From a checkpoint of a small segmentation model.
Model: 48-pixel images, arch wide_resnet, norm batchnorm, activation silu, depths [2, 4, 2], widths [160, 240, 352].
Data: trained on analogue clock faces, 48750 training examples, 78.2 epochs.
Rows from block 2 of a small segmentation model, named by matrix and row number. Rows with one number belong to one channel. Each number is 500 + 25 x the weight over its row's rms, rounded and kept within 0 to 999. All counts start at 0. Numbers have three digits each.
After each channel's rows are labels from the 100 images, of 14848, where the channel reaches its highest value: "lies over" is the class under the peak; "strongest on" is what is common among them. Only what is clearly more common there than usual is listed. The data: analogue clock faces. In brackets: how many of the 100, against the usual share in percent.
# convs0: first 3x3 conv, stride 2 (model.blocks.2.convs.0.weight, 240x160x3x3, each kernel summed), inputs 0-159
# convs1: second 3x3 conv (model.blocks.2.convs.1.weight, 240x240x3x3, transposed, each kernel summed), outputs 0-119

convs0.128:507514517489496503458477459503467510511476521531450517498514479521458525490509459552483479450509491483489516523521492530473491433502474503505448488473489510484481483491545463534468463507485500506492532509490509451494519450495498482504509514488515489525523514516477491484528466492467507474490468479462493482450540487467471491492490466483528507474491504497531467489491515507477478526496523463455483482507509503455506484466524523551502480464488472474485491441438497485502476515518456
convs1.128:493508537482500509488533519534507502503525520472479484505548486478518497476488501488486542502486509487503461575516538494514528552541510511518500488454508512472523564457497530515496487500520523522492511499472485488532508495477496486481479502534501505469509460517505550483571473468498518491480540512508513550520512518564521548480527486393513477514507514481461506
lies over: case (68 vs 9.1)
strongest on: dark face (66 vs 34.9); dots (53 vs 25.1)

convs0.191:457471503501461467466528487496483493465484481527466515485498509493561448499494479486440505495497494433457474512502496510470536476516492444542523534508499506484494445465535495480510452465507497510474491499481477450496477518488472441526489470428537496502507509516476477492468493493516485524521485449486524448492521505507492515495506521526491510489507490519510460501501508543516521506507501507502493543502507494499480498461517541495497483544511501456471482506456513528496500493518501
convs1.191:505486529498511486523527506526524497509523478516548546521480506519511486534535517497497469477477531514460486492466489530483504482493548501509499498477466525458533576527536496541500492483462500505498458487528479521515525455500542491526548478432488520473504516487507565509513509505459495564544505509488515513520489554488520511497507516524540489501516508538520488
lies over: case (34 vs 9.1)
strongest on: second hand (78 vs 39.7)

convs0.3:430498474516491533480473450494482551443503509526490500475520509526506488509477520502504448481509491521506496530488513494501515522488520503513490507489496491484489511489529487454451511515480504540484504531552499524510517512498505496472503497482465478492508479501504521511512454488514522468501450508494511519418436471505516530490500478508529524488520468462509531509476512519528514533476509515533474538497527467484524436546511522499550514519514527445453494502522531490474502491481507
convs1.3:483471509486532463509487542463536526553492498483497488444512547513473501466497492526510482500478479535553495478501503522468475519476514532489534506486441521441449532465563498487463506479493503521466473482533495477509473497525504538514523507455512494534499470494473535505498510495515501520514537532530492511518538474476507481487491510508486459540462526498475472
lies over: hour hand (31 vs 0.7)
strongest on: dark face (74 vs 34.9)

convs0.238:492473482540495518439508482507494481450472501492462516472501488502504482474478499532490463516473475466514458508476454483541545510499520560501468476502507496508492480497500487467503492470493506506486506503473521470511485507477495495501487526474475509482467475464530462499511524500516527469542451439492476515479602488510500517485517530481516488520449485494511503465500510519447529464497509492501506477515530472512470475518508489540489463473515549489505508523478507499482529474476467
convs1.238:524493513478498504490491471485527502502501524528514524563509533373450536529514516512484521490486472486478517540479471530462540489491475496457480491529501517504476505528509493476482518479498509523512461529512501490510532540486481486494497481521491511498511528505529510504485538505524483517515565508538500460559458498483502507500528487488478512529509488508526499
lies over: second hand (34 vs 0.1)
strongest on: second hand (96 vs 39.7)

convs0.93:542486474541484504498498442490488478467482471499488465508450512530462482510488506453525470482521470476462482512512528477526473470457504498475484505481531496469525478489483501526480491564498506459475458494539525493510487493486508480531484526485524550459473476495468479496496532500505469505522484472487488509491547516543503539498509482484507542495470512513496537477490484457532486492472515489539499490506489510463471529451487510495483495576546483521505512498505463502499545528501480
convs1.93:542489498498508501511492447453478501494511473485493505521504513542516491479497500524481494490494532491504517465495451507517476496414463481479500511463467481507445521504480478546484487396484518495485510524529512517535529496486530483499497502428516481463488514489461516495491497498515492466522500489480517456486493480509517526502479479449523509500449453548509501
lies over: face (76 vs 42.2)
strongest on: second hand (84 vs 39.7); hour 7 (25 vs 8.5)

convs0.207:486493496514515530517479526548533521507508509483508513463494452503502498498502512575550474497488519494504490489496521481496502516503507558452485473527521499542484494526540513485476491502517477481493515419475546514522480498502495535500454483530495494504476466488482500477506494507488516512447517484478517510485439537489479440465486542496513498508506488545454469485497519538495499518449503518531522518473490512540499513520522496514489507513475492476479502483466499502486438508557482
convs1.207:469475506488499476517531514436459487487461472492472501505445469512483456496512521499510518481494508473506482531467522521505485511482503502525500492512503483485499568426493514489455496476516487468506510457533519425545468481470501487489505494492516519465511488515489429474495521507448517473491506550492479465480485511491507519530486448510502475469496501550497518
lies over: face (81 vs 42.2)
strongest on: dark face (61 vs 34.9); minute hand past 7 (25 vs 8.1); minutes: 35 to 39 (25 vs 8.1)

convs0.192:511506482468519454479495480485446530503483468485457428506484492529518470532528537496505565512526530481479475495436460485527464464516507513477525517506515469505492531490484531507469518499524466510472496485487469503457482514535489499516514455511504518489468538500467513518488489445474505516483511512476468487466491500517499481501466496486530505540484523546534498503476514470488504539515476520494459507498485497492477541489484486505569468522492484494504478466491498537482473471520475
convs1.192:506516506483523504487489524509507473531519507519454511478478534504448472511526505498485510526512453496500464522519489511474492500496469537473444491495470494538516520415491510501519514489525487437522514495478533510475487509490535506533504458458516514468491520494532545475483501490498465529463537492482516504485488494504528494465517449458491502497484515509502506
lies over: face (78 vs 42.2)
strongest on: dark face (67 vs 34.9)

convs0.132:521507522500502537532488494473513443490489485493463490491498459460509532520504465465546463465489467496523517488495501525452489512472520499532518492495483516494474538468479514510487536509491489505486472514476486479521477481496543492474496479545475485510495489479560589490523490530471495471502528483482510516500518505426469443476502527517508466506512522474476464498449508479487523500485464523483496482515488499539531511491483502505447488477437490487487512484515497470498521508476526
convs1.132:546523496451520505500491539515494486496510493520491536483495490525541464524475502492503526504570476519504473520504524489522481472488513507486482462508510506495493531517468519487454511525510463466475501450477491484481496477457481461489498513542521542487467523479470498505485506471485493490515461487525489503513545513581484498491507503504479512488487524496475472
lies over: face (73 vs 42.2); case (25 vs 9.1)
strongest on: second hand (82 vs 39.7)

convs0.72:499480499487466478478523470459510459481502467493480558476478506480494510518472488493468493495491492482494504553502506487507520490472517464495499506436497479472506480430489468510525525528516481521508475459498524453466509469482484470459462507475499515509491510498533446545509490526489484494522478520484506494505574484465505511500523476454476493489499522535490539500483463500512539509484491518498460472517515482490494511456503485475457497558514495518522537459492491519475541548491485
convs1.72:547504497507503485476510489491549466555493496528501503499545512488568482507471510514504507473544504493477544516498454530566482490501505518485487464516489518498493539566476492499476459452526508479482480491466494475499533500497522484497501503505486484477515503497460442509446483518531505542523526509495492462485503468518490539548510513504501517529486484451484506
lies over: face (74 vs 42.2)
strongest on: second hand (100 vs 39.7); hour 8 (32 vs 8.2)

convs0.75:486505482505484517414473483536518534548488504464490506454522470530472487528473487579518467499478479514477507422519521509514492487524496457480507428518501495504533531515487428500501534472510491493463509481496514481495499503514497541535465508507510503491505501502493522484511505491504519465478481495458500492510466506471492489486484541528532457468505511511500530506480497502502500499481495488458516539485511509497502524554516451519506491506470487488482499486496500466481492513440515
convs1.75:514485506516515432495473517471515442489489494430509445488489491538502499487520479499509508498474513516523445500509590501543502492467478478503510485482522495499495523476521481512448481507532497511484499430525487426524484503496508526529469541562551497511496502492470488510477535446513490437504470477472472481500432441506472513477495461504503501482502499509489502
lies over: face (89 vs 42.2)
strongest on: dark face (62 vs 34.9)

convs0.96:467495507489455478477504481507483488468530476523458483512545524516483466522468519536527472497525475469467482536499503496521506462510505509424520495487567522483504487525519491497486506536523494457482499468537512491537465509456500505471498522473507517527437497491519515525516514464491468498527483482460493487437480513504508513490501500483553542448485476524500506487465471527514522491483547501522502508487506526486472510509519523455531482546512482496465469465485503472486471492499498
convs1.96:519457522499558495502521450492490484498504472456477516499532473490495506539472540518489534482501512513485481496529476508503504538458537504478486470513455490500479533460447509470477512504535516454478516472480492500495520507495497503531502509479498519502540482467498527489483491500497479519516520462502458505512479536486537505450514487439518484466492519493506478
lies over: face (98 vs 42.2)
strongest on: dark face (63 vs 34.9)

convs0.58:420510500511482480467487480499498526513499511512446497484521450533494441484483470488483466484517489471519504522509490541493515473540524506465461513501492484473463505521530489507482536470520526528499475526489551482526495485486501498470457502444489494450504486484514483474476497524496503479516515511561498499469495532509517530486453528492476494449496519487490493488509500516430521504532552458464532464480535502483502513518491525529494466512498507489507465486483499464510479522478476
convs1.58:443499482494492504515438520532541518510502507489486479511477493545455515506488534482529491488493488445497502517466523520478516471522475521501526501466544494491526530472476501482461510472455503447504497493465442506492474517471450517427512437541511516492515502486477458511484469501483520459520540492520544507499497477525500542535493494467528531489502404507536490
lies over: case (91 vs 9.1)
strongest on: dark face (67 vs 34.9)